config = dict(
    dataset='rendered landscapes of hills, water and sky',
    crop_scale_min=1,
    translate=0.12,
    encoder_activation='gelu',
    encoder_mlp_ratio=4,
    encoder_widths=[64, 128, 256],
    latent_channels=8,
    decoder_weight_standardization=False,
    decoder_block='plain',
    decoder_attention=False,
    decoder_upsampling='nearest_conv',
    codebook_size=1024,
    residual_init='zero_last',
)
Rows from block 11 of the encoder of a small image VQ-VAE, named by matrix and row number. Rows with one number belong to one neuron. Each number is 128 + 24 x the weight over its row's rms, rounded and kept within 0 to 255. All counts start at 0.
After each neuron's rows are labels from the 100 images, of 14848, where the neuron reaches its highest value: "strongest on" is what is common among them. Only what is clearly more common there than usual is listed. The data: rendered landscapes of hills, water and sky.
# fc1: MLP up (encoder.blocks.11.mlp.fc1.weight, 1024x256), inputs 0-85
# fc2: MLP down (encoder.blocks.11.mlp.fc2.weight, 256x1024, transposed), outputs 0-85

fc1.674 [117 114  96 155  90 131 155 128 154 109 178 128 135 122 136 127 157 124 141 145 135 149 112 126 121 152 116 114 123 121 121 138  87 136 146  74 150  75 147  87 129 115 133 121 114 135 140 148  98  87 145  98 147 168 129 129 145 112 166 104 119 135 138 136 125 121 103 160  94 135 141 129 129 134 129 140 150 202 147 103  91 127 103 107 132 133]
fc2.674 [164 130 111 124 153 121 107 167 132 125 119 126 120 168 114 127 151  86 119 140 138 146 124 148 133 111 106 124 140 133  93 165 133 124 141 128 130 155 127 154 171 145 176 157 141 111 165 133 147 121 105 108 134 119 109 118 142 145  85 137 120 116  84 129 139 159 142 147 103 134  94 131 101 238 104 152 123 100 140  90 128 108 134 108 124 138]
strongest on: sun or moon in view

fc1.622 [136 119 140 115 191 159 150  99 119 130 144 156  97 142 104  98 118 145 168 135 118 161 123 129 111 123 140 120 113 132 117 130 118 120 155 138  97 103 120 115 148 129 143 136 153 140 115 128 128 137 151  97 142 159 136 179  92 168 154 148  97 147 148 139 144  98 164 161 131 130 133 116 127  97 120  98 121 139  86 123 138 146 136 105  81 114]
fc2.622 [151 163 136 142 109 131 117  94 122 105 135 111 142 183 140 163 131 190 113 129 145 110 121 122 116 141 109 125 144 130  84 124 137 109 125 120 123 164 122 121 127 142 167  93 127 106  83 120 116 150 146 123 190 157 126 143 142 116 130 109 163 123 114 146 146 158 130 145 114 138  73 131 181 149 112 147 147 143  95  94 103 105 129 144 148 153]
strongest on: water; noon; terraced slopes

fc1.179 [113 126 123 125 100 150 133 105 150 127  92 119 114 163 129 147 132 132 133 147  89 158 110 109 169 146 125 124 158 144  99  98 146 174 144 145 148 147 105 160 148 142 102 111 141 129 175 111 122 141  98 110  99  99 146 148 160  70 148 147 125 127 156 151 144 107 119 110 112 135  94 112 112  90 139 108 143 124 157 110 131  94  97 115 140 126]
fc2.179 [145 108 132 112 131 110 110 133 125 118 115 168 132 188 107 108 119  94 137 129 133 156 126 135 120 125 123 101 127 154  96 134  97 176 128  91 126 114 122 132 114 157 156 118 126 125 113 190 166 122 128 138 140 120 137 134  89 119 130 129 143 121 139 139 114 150  98 104 120 116 131 112 120 163  80 134 133 124 148 120 115 124 159 132 109 109]
strongest on: sunset; purple alien crags

fc1.613 [174 116 213 146  75 139 120  97 109 133 125 106 122 135 125  84  93 131 111 105 145 110 113 154 163 100 104  99 147 126 112 125 118 138 140 133 125 155 121 155 153 153 107 156 149 159 164  95  79 124 168 100 136 121 161 130 137 109 168 134 133 145 136 144 144 109  93 115 124 124 135 132 100 134 131 108 153 130 106 130 164 144 107 154 143 158]
fc2.613 [140 171 165 140 164 129 108 139 158 123 152 136 136 116 117 120 162 112 150 148 100  80 115 144 141 101 145 134 110 127 170 121 153 103 102 105 155 132 131 123 119 130 145 139 110  87 109 103 153 118  95 125 131 157  94 139 103 117 104 165 143  98 133 144 141 143 116 138 104 117 160 105 161 148 162 111 136 101 134 139 125 124 182 120 141 106]
strongest on: snowy peaks

fc1.447 [119 141 134 158  59 128 126 120 115 129 132 131 127 130 144  79 137 109 134 151 105 129 140  97  94 125 148 132 131 149 106  83 126 131  84 105 122 139 150 138 129 127 118 129 155  99 186 127 157 134 121 111 103 153 156 104 144 119 117  95 119 156 151 112 105 144 121 115 162 143 159 119 118 147 102 161 117 140 127 141 147 127  98  98 125 124]
fc2.447 [163 150 132  88 126 129 129 102 129 130 131 114 133 157 147 129 124 151 149 148 125 112 128 133 136 160  96  87 113 133 156 148 144 126 121 167 130 147 134  89 106 142 152 136 116  93 122 164 114 133 118 157 121 134 104 101 106 120 141 154 149 138 121 142 133 105 146 134 132 128 168 135 101 143 128 112 130 130 145 187 107 149 202 139 135 141]
strongest on: sun or moon in view; night

fc1.761 [123 160  77 183  79 149 154 166  93  95 106 123 111 165 160 146 158 173 139 129 139 164  85 142 126  94 154 127 155 150 125 154 138 134 168 133 137 107 138 136 170 159 111 131 148 124 151 114 111 140 133 156 106 142 123 143 103 160  80 155 124  77 123  89 135 145 106 124 108  97 116 111 121 129  96 121 117 104 103 120 134 113 117 161 119 155]
fc2.761 [133 131 105 151 125 143 137 154 120 139 126 133 121 180 133 138 133  92 118 123 146 108 114 136 138 143 130 110 147 127 117 137 100 111 144  82 114 171  88 134 157 152 150 106 144  94 104  97 154 119 144 129 135 123 114 171 135 147 123 154 160 101 115 135 131 172 125 133 112 113  64 124 137 120 133 138 139 139  88 134 123 100  97 166 148 134]
strongest on: sunset; sun or moon in view

fc1.459 [109 113  83 147 152 117  92 113 122 149 126 151  97 137 125 181 104 131 135 145 140 102  95 117  89  93 132 137 107  92 160 147 123 166 112 130 134 124 113 172 113 154 136 163 126  88  85 113 122 140 119 123 112 147 112  95 100 143 109  96 103 114 126 149 102  76 132 136 131 138 133 150 110 100 123 164 130  94 142 154 131  99 134 130  88 135]
fc2.459 [140 136 110 136  74 114 131  78 119 134  99 110 125 143 122 119 121 162 132 139  55 117 110 149 132 110 126  94  91  73 168 131 142 135  99 167 134 145 136 125 147 146 125 149 128 181 119 143 105 129 123  99 145 114 133 105  78 134 119 145 102 114 135  98 140 165 143 122 136 166 134 149 142  50 124 135 120 146 156 113 106 113 171 158  95 103]
strongest on: noon

fc1.365 [130 154 115 124 140 128 143 100 119 148 169 110 159 139 141 126 130 131 159 122 133 154 128 139 104  95 170 131 127 132 143 131 119 105 106 128  70 143 132 128 159  95  98 144 133 109 104  84  81 133 117 136 106  99 136 121  99 122 138 136 169 117 143 120  78  99 119 157 105 102 118 125 109  97 128  71  94 156 156 144 122  98 170 137 166 117]
fc2.365 [122  96 106 190 110 150 140 148 144 121 125 153 149 144 104 137 152  97 148 146 131 108 150 112 140 116  88 121 108 149 126 176 111 128 138  68 138 133 124 127 119 101 131 138 105 136 131 112  81 153 147 121 119 100 126 114 132 113 111 151 146 121  98 100 130 144 138 142 134 129  79 103  69  89 135 135 100 106 121 132 109 119 101 127 137 135]
strongest on: purple alien crags; noon

fc1.643 [173 146 169 147  70 127 130 163 175 101 154 149 118 147 124 105 135 126 164 161 128 135  97 117 137 134 135 122 124 135 133 128 154 104 180 124 121 149 153 114 130 145 113 105 121 141 124 129 145 119 152 153 153  94 175 125 134 129 132  50 130  88 138  96 131 121 138 117  86 127 153  77 165 141 150 141  88 101 176 143 114 152 134 133 115 129]
fc2.643 [150  96 162 164 148 126 127 141 139 128  91 104 133  96 124 145 131 154 134 122 130 115 143 138 143 159 123 119 125 146  51  64 135 161 142 120 122 173 133 131 143 113 137 123 130 159 111 122  85 131 127 144 148 132 102 130 101 114 122  76 159 136 141 111 160  75 104 147 134 139 116 117 128 110 154 146 151 135 111 147 126 126  89 174 111 107]
strongest on: night; sun or moon in view

fc1.595 [122 139 120 132 172 156 126 142 122  76  87 127  96 152 172 125 129  80 102 139 172 136 114 102  95 113 115 114 105 116 105 149 119 141  80 127 125  76 131 126  81 149 174 128 122 167 118 148 136 121 141 133 136 149 118 123  99 179 129  69 122 146 153 155  81 108 111 112 186 125 128 130 139 165 139 136 117 142 113 128 214 138 145 144  83 101]
fc2.595 [138 124 156 177 113 119 124 158 122 142 131 157 129 113 140 146 131 176 125 140 121 129 122  94 126 148 144 141 128 128 134 131  79 100 142 133 127 170 152 131  97 126 161 114 121 132 190 125 129 110 149 135 102 154  88 122 100 134 114 137 122 126  96  78 143 134 132 136 160 139 135 126 122 118 122 133  69 123 138 157 118 153 141 148 159 132]
strongest on: night; terraced slopes; sun or moon in view

fc1.429 [ 95 167 138 124  83 159 112 171  98 140 126 130 121 128 136 122 115 131  76 138 132  97 143 157 134 118 119 126 141 107 122 126 106 116 148  95 118 106 157 150 130 171  83 137 125 127 134 119 120 141 129  97  90 130 140 184 107 108 109 111 120 167 123 127 140 115 115 163 135 131 127  94 158 125 180 109 145 149 167  99  71 155 118 141 134 115]
fc2.429 [110 121 134 126 144 126 138 137 125 142 141 103 138 139 134 100 137  79 118 122 148 125 117 131 153 152 136 127 148 108  88 127 188 143 119 117  93 118 175 128 150 114 108 140 101 117  79  96 110 117 128 111 146 132 147  96 150 167 155 109 131 168 143 115 116  78 109 140 127 135  97 123 140  64  87 116 104 119  90 126 108 131 135  97 121 121]
strongest on: water; snowy peaks

fc1.330 [111 125  88 132 153 153 125 121 138 117 157 134 118  93 137 139 134 153 127 113 155 114  87 182 128 143 110 144 147 151 115 124 137 105 123 148  98 113 101 142 136  96 122 120 163 111 129 106 118  97 121 139 143 147 134 137 122 111 108 126 109 143 138 134 120 149 125 101 110 113 131 165 120 135 165 129  95 201 138 164 125  63 128 119  94 146]
fc2.330 [140 120 123 134 122 105 127 147 118 136 140  91 120 137 113 124 113 153 139 130 202 151 132 137 126 120 136 158 126  87 157 127 143 136 139 108 128 119 115 129 134 185 119 110 150 149 133 196 133 117 153 105 110 131  97 139 126 115 121 126  52 118 108 106 122 212 115 125  98 133 201 129 127  91 123 131 106 113 136 119 126 132 147 137 121 122]
strongest on: sunset; red mesas

fc1.199 [152 117 136 114  78  91  95 146 126 156  93 139 124 165 107 131 106 125  99 191 125 153 125  91 124  98 135 100 121 127 130 103  76  99 135 107 155 115 165 130 128 157 123 105 116  97 136 104  94 142 127 128 147 150 117  87 131  81 109  99 137  97 135  91 147 138 199 103  85 146 125 108  78 128 108 155 144 139 155 137 100  90 163 120 138 105]
fc2.199 [162 149 140 150 141 165 120 109 115 133 111 145  80 147 101 121 137 150 127 121 105  91 121 134 146 126 131 137 127 126  93  42 137 133 127 117 133 118 138 121 113 105 130 129 133 123 140  74 126 114 133 105 129 130 133 125  94 143 115 138 110 162 105 109 103  78 112 117 179 121 142 128 115 130 100 137 166 107  91 115 125 121 141 135 131 150]
strongest on: sun or moon in view; snowy peaks

fc1.20 [181 113 172 158  91 155 179 166 145  97 113 114 137 131 174 111 133 148 126 134 138  85 156 126  53 111 119 128 152 135 140  82 132 110 142 119 110 134 161 125 132 107 119 140 150 133 136 121 116 120 126 126  81 113 133 177  99 159 133 134 124 132 157 125 160 146 148 115 110 110 100 135 102 150 110 133 120 191 155 133  69 104 148 141 135  99]
fc2.20 [153 102 176 157 121 123 131 144 142 100 152 110 103 104 123 131 118 165 101  83 102 172  98 116 109 122 154 105 113 120  54 138 142 132 137 207  98 121 102 128  91 134 139 149 169 164 132 126 144 113 158 122 113 150 100 142  92 136 117 130 120 130  85 126 122 169  96 118 115 126 130 122 134 129 118 115  90 112 111 179 128 137 210 152 126 157]
strongest on: sun or moon in view; sunset

fc1.355 [132 144 118 124  71 156 180 151 132 126 120 129 149 116 153 155 112 121 146 121 139 165 129 155  79  70 160  92  73 115 108 151  99 126 128 100 125 119 126 127 135  74 158 116 130 163 127  99  83 156 143 129 114 131 126 132 125 159 131 129 114 128  80 159 141 133 125 152 157 120  93  90 116 110 116 164 105 183 155 130 165 152 145 119 138 110]
fc2.355 [136 143 142 113 163 150 102 108 128 120 134 103 160 122 126 117 130 143 149 148  78 116 115  99 153  90 105 153 133 118 116 118 146 158 102 104 124 154 117 150 137 103 141 140 131 151 111 129 116 140 104 104 144 126 111 145 145 125 155 137 147 103 169  81 161 140  79 136 111 128 122 143 128 163 126 141 119  96 112 122 133 116 135 135 157 109]
strongest on: noon; purple alien crags

fc1.659 [105 160 144 129 100 125 132 135 136 127  98 149 135 115 100 123  92 170 134 153 154 110 132 145 136 152 134 101 164 167 146 111 113 116 116 112 129 122 160 130 113 175  95 150 118 139 117 158  89  93 169 165 128 122 136 147  73 115 133  93  74 184 165 162 121 116 139 120 183 102 153  92 123 145 151 137 136 113 122 119 123 152 109 120 130  98]
fc2.659 [123 142  90 147 129 128 134 117 122 138 137 134 102 126 122 117 125  93 127  88  92 124 107 150 120 134 106 115 132 101 126 107 141 103 115 108 131 110 144 101 125 117 124 150 139 187 111 165 136 117 119 135  83  90 131 116 144 117 120 115 152 167 112 147 126 114 141 120 148 126 108 130 123 120 140 139 166 123 161 159 106 118 148 135 108 120]
strongest on: noon

fc1.285 [139 131 186 148 114 121 166 139 179 150 115  99 144 159  94 117 145  97 164 124 104 128  83 146 140  98 105 191 149 139 141 110 118 114  89 161  87 112 138 116 167 115 139 129 153 134 132 129 172 102 126 135 131 115  93 156 137 129 140 107 120 180 109 131 159 115 173 169 141 114 160 132  96 128 144 133 121 132 187 145 142 134 112 128 172 136]
fc2.285 [133 151 142 149 135 117 114 123 111  93 132 121 124 166 126 138 136 119 157 119 190 153 129 136 120 135 126 113 125 148  53 129 152 161 133 154 135 125 112 171  92 134 109 150 122 146 124 176  82 118 123 148 156 115 124 126 143 138 138 144 103 131 108 125 114 138 134 144  88 125 187 144 146 129  93 102 121 130 118 148 143 138  73 158 136 104]
strongest on: overcast

fc1.350 [152 100 189 140  93 143 120 100 106 127 123 157 137 178 159 171 138 130  85 168 149 136 122 135 125 154 161 151  74 118 142 134 129 141 126 111 132 172 136  90  94  88 120  84 107 179 155 111 133 120 141 118 121 135 193  88 102 152 183 113 118 115 134 154 125 126 124 101 104 123 112 141 126  99 141 128 152 159 121 121  99 186 125 124 120 143]
fc2.350 [129 120 185 132 134  99 116 105 110 161 111 121 133 125 104 125 117 191 161 117 108 131 157 131 118 118 143  93 108 142 173 108  74 110 131 143 131 137 149 106 114 131 113 124 143 134 136  58  78 132 110 132 127 155 124 112 128 120 131 143 106 110 119 146 122 143 121 122 134  93 103 135 107  79 126 139 104 109  92 142 146 157 127 149 151 138]
strongest on: sun or moon in view

fc1.367 [132 134 145 177  56 150 132 149 151 121  95 140 114  71 133  80 137 131 143 161 101 130 143 163 171 147 131 106  97 124 150 159 140 138 183 111 115 143 161  93 100 196 107 148  77 156 137 121 136  87 146 110 119  96 131 121 129 129 148 119 117 106 128 130 129 121 125 171  83  77 133  77 129 121 136 121 140 123 160 118 105 158 122 101 112 120]
fc2.367 [128 114 153  80 183 109 124 142 152 115  99 129 145  76 168 135 109 129 148 124 129 168  93 177 118 128 130 151 116 119 104 140 131  98 155 116 129  86 144 164 146 156 127 142 142 155  43 110 120 121  65 108 138 120 149 130 158 126 189 104 147 132 123 112 131 119 105 159 132 131 143 112 141 108 116 140 110 115  83 128 125 112  89 100 120 114]
strongest on: sun or moon in view; night

fc1.155 [100 134 185 152  66 107 166 102 131 128 157  92 109 126  93 144 107 137 150 134 153 122 163 157  98 144  99 122 112 148 105  97 168 137 151 144 136 130 148 134 163 138  89  94 143 129 124 126 141 127 108 105 144 135 124 166 141  98 191 125 127 111 157  98 143 138 138 131 120 135 111 141  99 137 122 125 160  84 117 132 139 143 138 136 162 123]
fc2.155 [151 159 176 133 105 113 133 174 136 117 128 133 131 116 130 146 124 165 139 125 132 126 153 112 103 138 150 117 162 128 105 128 111 136 131 153 137 124 164 127 107 158 118 138 136 103 109 107 125 107 143 135 132 104 141 139 214  95 127 123 150  94 143 120 122 155 133  85 137 107 143 103 127 132 138 147 121 141 177 167 106 134  74 174 126 136]
strongest on: purple alien crags

fc1.567 [185 126 132 141 107 172 127 115 155 123 143 117 101  94  93 131 110 128 116  85 127  94 130 141  99 103 107 134 164 147 106 135 139 115 124 145 155 157 116 160 117  77 149 143 148 122  83 128 141 134 128 128 149 114  71  91 134 133 127 117 165  88  91  71  77 145 111 136 145 157 165 106 125 146  90 111 115 166 150 143 140 104 132 144 106 126]
fc2.567 [164 140 134  86 121 113 127 154 131 136 131 163 115 158 115 139 126 130 120 165 154 146 171 111 107 122 139 105 132 123 127 115 134 130 139 126 103 151 121 140 149 127 104 149  98 119 151 160  83 158 136 119 133 125 142 154 138 135 126 131  77 132 147 133 136 163 139 124 162 124 135 116 123 162 146 126 152 119 111 118  98  83 137 187 122 100]
strongest on: red mesas; snowy peaks

fc1.379 [122 109 183  91 107 136 107  94 153 149 127 131 113 111 104 156 133 130 147 119 110 137 121 130 101  93  97 130 125 142 151 130 123 120  93 132 143  97  86 118 134  97 128 140 128 122 115 106 180 151 157 159 121 153  96 156 117 139 192 136 141  94 109 154 141 106 119 150 108 113 135  84 137 132 146 149 114 117 123 139 151 130 115 168  63 125]
fc2.379 [132 152 152 139 100 131 140 119 138 159 141 176 149 142 116 144 106 147 147 108  91 114 108 113 143 159 124 157 133 132  92  47 157 121 141 190 132  93 107 148 140 146 145 118 117  76 145 209 107 118 131 128  96 112 133 121 111 128 108 147  85 130 146 137 151 175 108 135  93 130 142 117 129  65 101 127 142 143 139 164 134 126 141 138 115 148]
strongest on: overcast; snowy peaks

fc1.79 [178 145 102 106 166 169  90 117 141 129 143 122 112 111 145 125 137 124 113 144  99  98 139 148  88 114  88 137 149 182 135 106 106 100  69  79 120  98  83 146 150 124 147 143 153 107 110 128 128 127 128 134 115 149 107 148 145 107  90  71 151 159 110 133 140 121 108 168 106 127 122 144 102 130 124 129 109 132 148 130 150 137 124 136 126 133]
fc2.79 [115 159 130 135  76 112 154 117 160 140 114 117 119 162 138 130 131 122 151 159 146  77 104 112 146 118  85 119  98  99 195 125 162 151 114 118 128 140 100 123 140  95 129 157 118 155 173 173  74 119 100 132 118 109 123 117 122 118 128  96 171 171 125 128  76 106 126 139 156 157  95 124 110 165 125 116 145 119 112  65 140 119 146  69 127 128]
strongest on: overcast; terraced slopes

fc1.264 [114 160 138 134 118 160 132 150 115 148 118 122 172 128  96 124 131 137  98 122 134  91 133 161 151 128 174 111 106 110 166 150 128 142 104 103 122 154 144 121 150 108 147 141 125 115 110  93 133 147 151 168 147 181 127 101 109 168 154 142 174 106 119 110 134 144 148  79 115 130 146 116 149 156 116 117  99 102 127 157 128  90 157 165 126 102]
fc2.264 [143  99 127 163 134 125 139  98 170  95 158 124 156 117 110 103 153 154 141 125 131 143 185 129 101 110 115 127 130 133 112 150 137 129 115 119 119 125 127 156 132  95 103 109 105 175 121  86 142 115 133 136 110 133 107 135 130 102 119 146 160 100 147 115 169 137 189 106 146 119 170 102 104 107 115 147 143 133 127 126 128 172 138 135 167 159]
strongest on: night; snowy peaks

fc1.461 [129 136 152 143  52 129 153 136 141 120 112 101 127 125 106 106 118 155 145 128 142 110 147 157 151 136 174 128 139 152 135 106 100 122 163  98 156 163 176 100 133 152  99  73 123 120 102 116  88 144 121 113 123 133 189 141 158 122 156  65 112 157 145 116 125 116 144 124 107 141 154 105 122 112 163 146 128 115 108 140 122 125 118 102 112 122]
fc2.461 [121 146 170 122 162  64 148 148 129 132 160 126  94 124 135 124 126 167 144 129 186 142 133 139 129 152 131 132 139 128 157 133 143 125 135 140 111 117 109  96 134 130 152 144 142  74  54 171 122 155  98 126  77 122 104 107  94 128 112  99 117 175  99 126 119  82 130 132 149 125 135 116 121 127 142 154 116 133 115 158 136  82 130 160 108 142]
strongest on: sun or moon in view; night

fc1.174 [130 151 116 151 132 131 166 110 153 154 113 146  95 124 126 135 134 115 134 143 146 115 151 113 140 124 142 124 160 114 112  53 170 114  82 116 162 131 130 159  96 154 117 138 146 102 139 122 105 138 120  89 115 133 118 177 141  76 136 111 112 163 140 167  93  76 151 161 140 130 128 103 136 113 181 168  72 147 161 152 109 139 136 112 119 111]
fc2.174 [161 130 112  99 102 139 113 155 152 138 126 144 131 103 129 115 117 114 145 139 107  84 143 124 147 101  95 122  93 125 113 143 104 119  90 116 131 134 125 109 117 122 142 133 106 146 113  93 133 126 164 162 123 153 126 122 121 133  91 113 138 118 122 157  61 117 137 137 133 126 166 114 103 101  91 135 133 128 158 114 114 157 151  74 104 152]
strongest on: sunset; snowy peaks

fc1.50 [115 106 158 130 162 110 139 130  99 109 116 144 129 107 121 180 121 132 107 121 176 134 127 167 140 124 124 126 120 141 143 177 104 122 133 126 130 142 105 131 105 156 138 121 111 157  68 161 141 115 122 144 147 137 112 120 123 114  91 117  85 156 176  96 141 118 160 123 189 105 110 139 141  95 102 160 130 140  92 118 169 144 135 154 176  94]
fc2.50 [170 153 117 154  97 128 129 153 143 142 149 122 144 115 123 115 114 130 100 114  73 137 157  99 108 119 114 126 148 138 154 130 181 133 126 148 131 117 146 126  96 134 137 117 123 154 148 120 106 138 161 104 146 112 106 142  92 137 141 149  83 105 105 121 152 124 150 101 173 120 146 121 169 136  79 124 110 143 155 151 134 163 102  95 129 111]
strongest on: night; dark volcanic rock

fc1.656 [174 148 127 107 124 133 121 115 172 154 182 141 117 147 139 110  84 134 105 142 119  84 172 112  69 114 139 112 104 160 102 148 125 158 103 154 125 168 104 126 155  93  98 162 136  79 114 101 104 133 128 134 110 136 125  51 118  92 143 108 153 194 118 121 149 128 108 130 139 108 140 120 105 127 131 104  85 108 148 106 118 115 174 148 106 135]
fc2.656 [136 138 132 148 121 128 122 125 158 128 111  85 131 218 114 130 148 124  89 129 170 152 127 130 115 125 103 140 118 125 131 105 127 122 134 182 144 106 142 154 147 150 133 160 151 168 115 129  71 124 111  92 161 122 147 115 174 118 118 143 143 125 148 142 156  92 117 132 123 135 137 134  98  57  79 129 142 114 126  90 115 160  75  82 131 114]
strongest on: snowy peaks

fc1.426 [108 123 108 140 114 156 154 177 144 165  93 114 128 132  86 154 132 139 135 106 150 165  87 106 111 136 136 123 174  91 113 122 143 189 124 125 158 127 142 119 127  64 117 109  96 115 137 156 128  89 129 123 107 162  94 130 126 108 144 122 156 145 145 127 150 114 126 141 110 121  92 121 145 112 128 136 153 136 134 160 106  89 149 101 110 151]
fc2.426 [123 154 136 136 140  81 150 170 139 102 157 148 137 150 142 113 117 148 126 122  91 152 146 111 120 155 136 124 124 120 124 147 121 168 132 145 121  73 133 147 133  85 157 111  98 153 124 117 114 117 154 113 122 138 149 124 114 141 112 158 153 125 102 117 151 139 100 142 123 108  92  87 103 125 157 119 107 121 155  89 106 104 152 151 145 133]
strongest on: water

fc1.478 [110 169 107 136 129 149 120 146  85 108 146  98 129 120 126 115 120 114 104 140 107 152 167 143 103 121 144 158 158  98 155 165 158 113 117 154 104  99 138 166 125 140 148 149 102 116 131 102 110 113 161 156 125 106 123 145 130 107 103 132 136  89 144 136  73 111 135 148 121 182 109 124 121 152 117  89 114 132 146 112 136 139 156 173 124 156]
fc2.478 [140 173 119 121 119 105 135 110 123 146 139 139 110 148 147 148 154 131 130 112 147 133 109 126 138 112 179 128 140 142  96 179 143 137 138 120 144 115 142 114 133  80 119 134 177 134 154  74  85 126 123 138 123 142 113 118 125 104 127 101 151 111 115 136  86 107 116 139 131 151  60 123 100 122 151 133  78 140 140 135 172 122 180 152 112 122]
strongest on: night; dark volcanic rock

fc1.103 [155 123 112 135  88 139  90 104 135 137 157 145 135 103 130 121 117 130 134 108 148 126 144  92 150 111 146 118 121 118 140 127 150 149 113 145 112 125 108 100 150 128  99 109 152 187 153 107 135 120 136 161 154 131  85 143 143 136 128 105 141 142 157 133 123 134 135 179  80  79 130 129 139 121 103 154  94  89 155 142 103 149 134 112 107 119]
fc2.103 [102 128 149 178 123 111 121 151 124 135 105 124 131  97 153 137 121 105 128 140 128 132 122 125 126 117  75 105 126 131  90 146 123 113 118 120 127 180 136 151 153 124 116 133  87 108 156 108 145 124 138 149 178 107 118 137 133 124 156 151 145 125 121 115 138 197 143 140  49 110 149 137 134 105 126 140 135 143 118 172 128 120  45  72 132 131]
strongest on: red mesas

fc1.589 [135  98 115 172 118  98 137 132  83  93 129 120  68 175 154 134 159 136 144 172 114 139 135 140 130 138 169 171 126 136 125 165 125 156 186 105 133 125 135 132 108 127 125 114 115  77 179 113 132 150 139 127 140 141 156 117 117 135 179 118 104  90  78 148 146 122 155 103  87 143 123 148 133 131 129 119 154 146 161 173 130 123 126 155 134 125]
fc2.589 [114 176 119 164  71 123 131  94 100 135 105 127 132 121 142 116 127 142 111  95 104  92 133 136 127  98 177 127 126 116 133 126  71 116 149  83 134 140 129 102 128 128 148 125 145 152 154 103 125 136 143 158 131 142 125 138 155 118 113 146 141 110 130 125 103 131 125 124 124 137  42 131 145 144 205 140  93 121 136 117 124 140 164 153 127 108]
strongest on: purple alien crags

fc1.642 [138 132 154 176  52 143 139 106 133 166 108 134  71 159 166 134 117 118 139 120 145 136 140  98 143 125 115 122 109 118 103 103 130 128 180 154 162 121 125 161 122 176 107 103 147 130 170 124 135 131 132 137 128 104 163 135 144  91 186 136  97  96 119 113 146 122 145 117 103 128 121 147  72 128 114 156 146 119 141 139 116 155 120 120 157 132]
fc2.642 [ 83 171 160 152 166 112 118 153 103 129 110 124 133 148 111 110 103 183 153 147 133 104 152 149 114  98 137 167 118 112 149 163 137  90 118  99 154 140 128 104 129 144 110 144 123 135  94 189 145 146 134 133 152 109 131 125  79 121 127 128 103 116 146 173 130  80 100 100 150 143 118 104  87 208 123 103 133 152 123 142 110 131  80 131 129 116]
strongest on: sunset; snowy peaks; sun or moon in view

fc1.42 [132 118 133 129 108 149 115 134 136 140 168 117 101 114 162 165 158 122 105 137 120  96 140 157 116 120 113 160 137 115 115 104 125 125 130  79  98 121 129 174 166 115 110 127 160 155 155 142 144 100 158 103 147 133 132  62 135  66 101  51 161 146 103 147  97 140 129 122 117 143 149 164 101 117 166 160  90 145 138 115 138 135 107 123 128 130]
fc2.42 [119  98 123 120 152 162 119 102 133 152 120  94 132  85 106 122 125 191 106 125 134 137 128 117 139 111 139 126 126 109 163 129 135 139 139  92 140  97 135 126 173 118 104 110 124 129 109 138 125 124 160 106 148 108 121 125 108 132 101 104 147 112 111 135 128  96 106 144 153 107 185 139 157  97 114 129 140 138 119 156 137  90 140  97 102 139]
strongest on: overcast; red mesas

fc1.602 [128 137 103 142  83 117 122 136 158 114 139  90  86 110 108  96 121 165  68 164 130  92  99 104 164 125  77 140 130 164 110 114 164  98 168  98 122 144 148 139 160 152 154 158 142 131 132 116 124 120 118 144 149 137 153 167 120 104 132 151 132 114 102 130 158 125 123 109 149 150 142 128 129 126 122 133 146 151  96  73 124 143 128 132 130 160]
fc2.602 [134  99 128 157 149 143 125 144 133 153 124 135 111 104 125  94 109 164 108 106 130 106 142 129 127  91 107 116 104 143 130 113 125 144 106 181 102 157 110 130 129 119 141 153 131 116 125 141 130 123 149 107 139 145 114 120 172 132 163 171  87  87 125 149 128 144 128 103 135 115 143 122 120 123 141 116 134 115 125  89  93 123 132 125 116 132]
strongest on: snowy peaks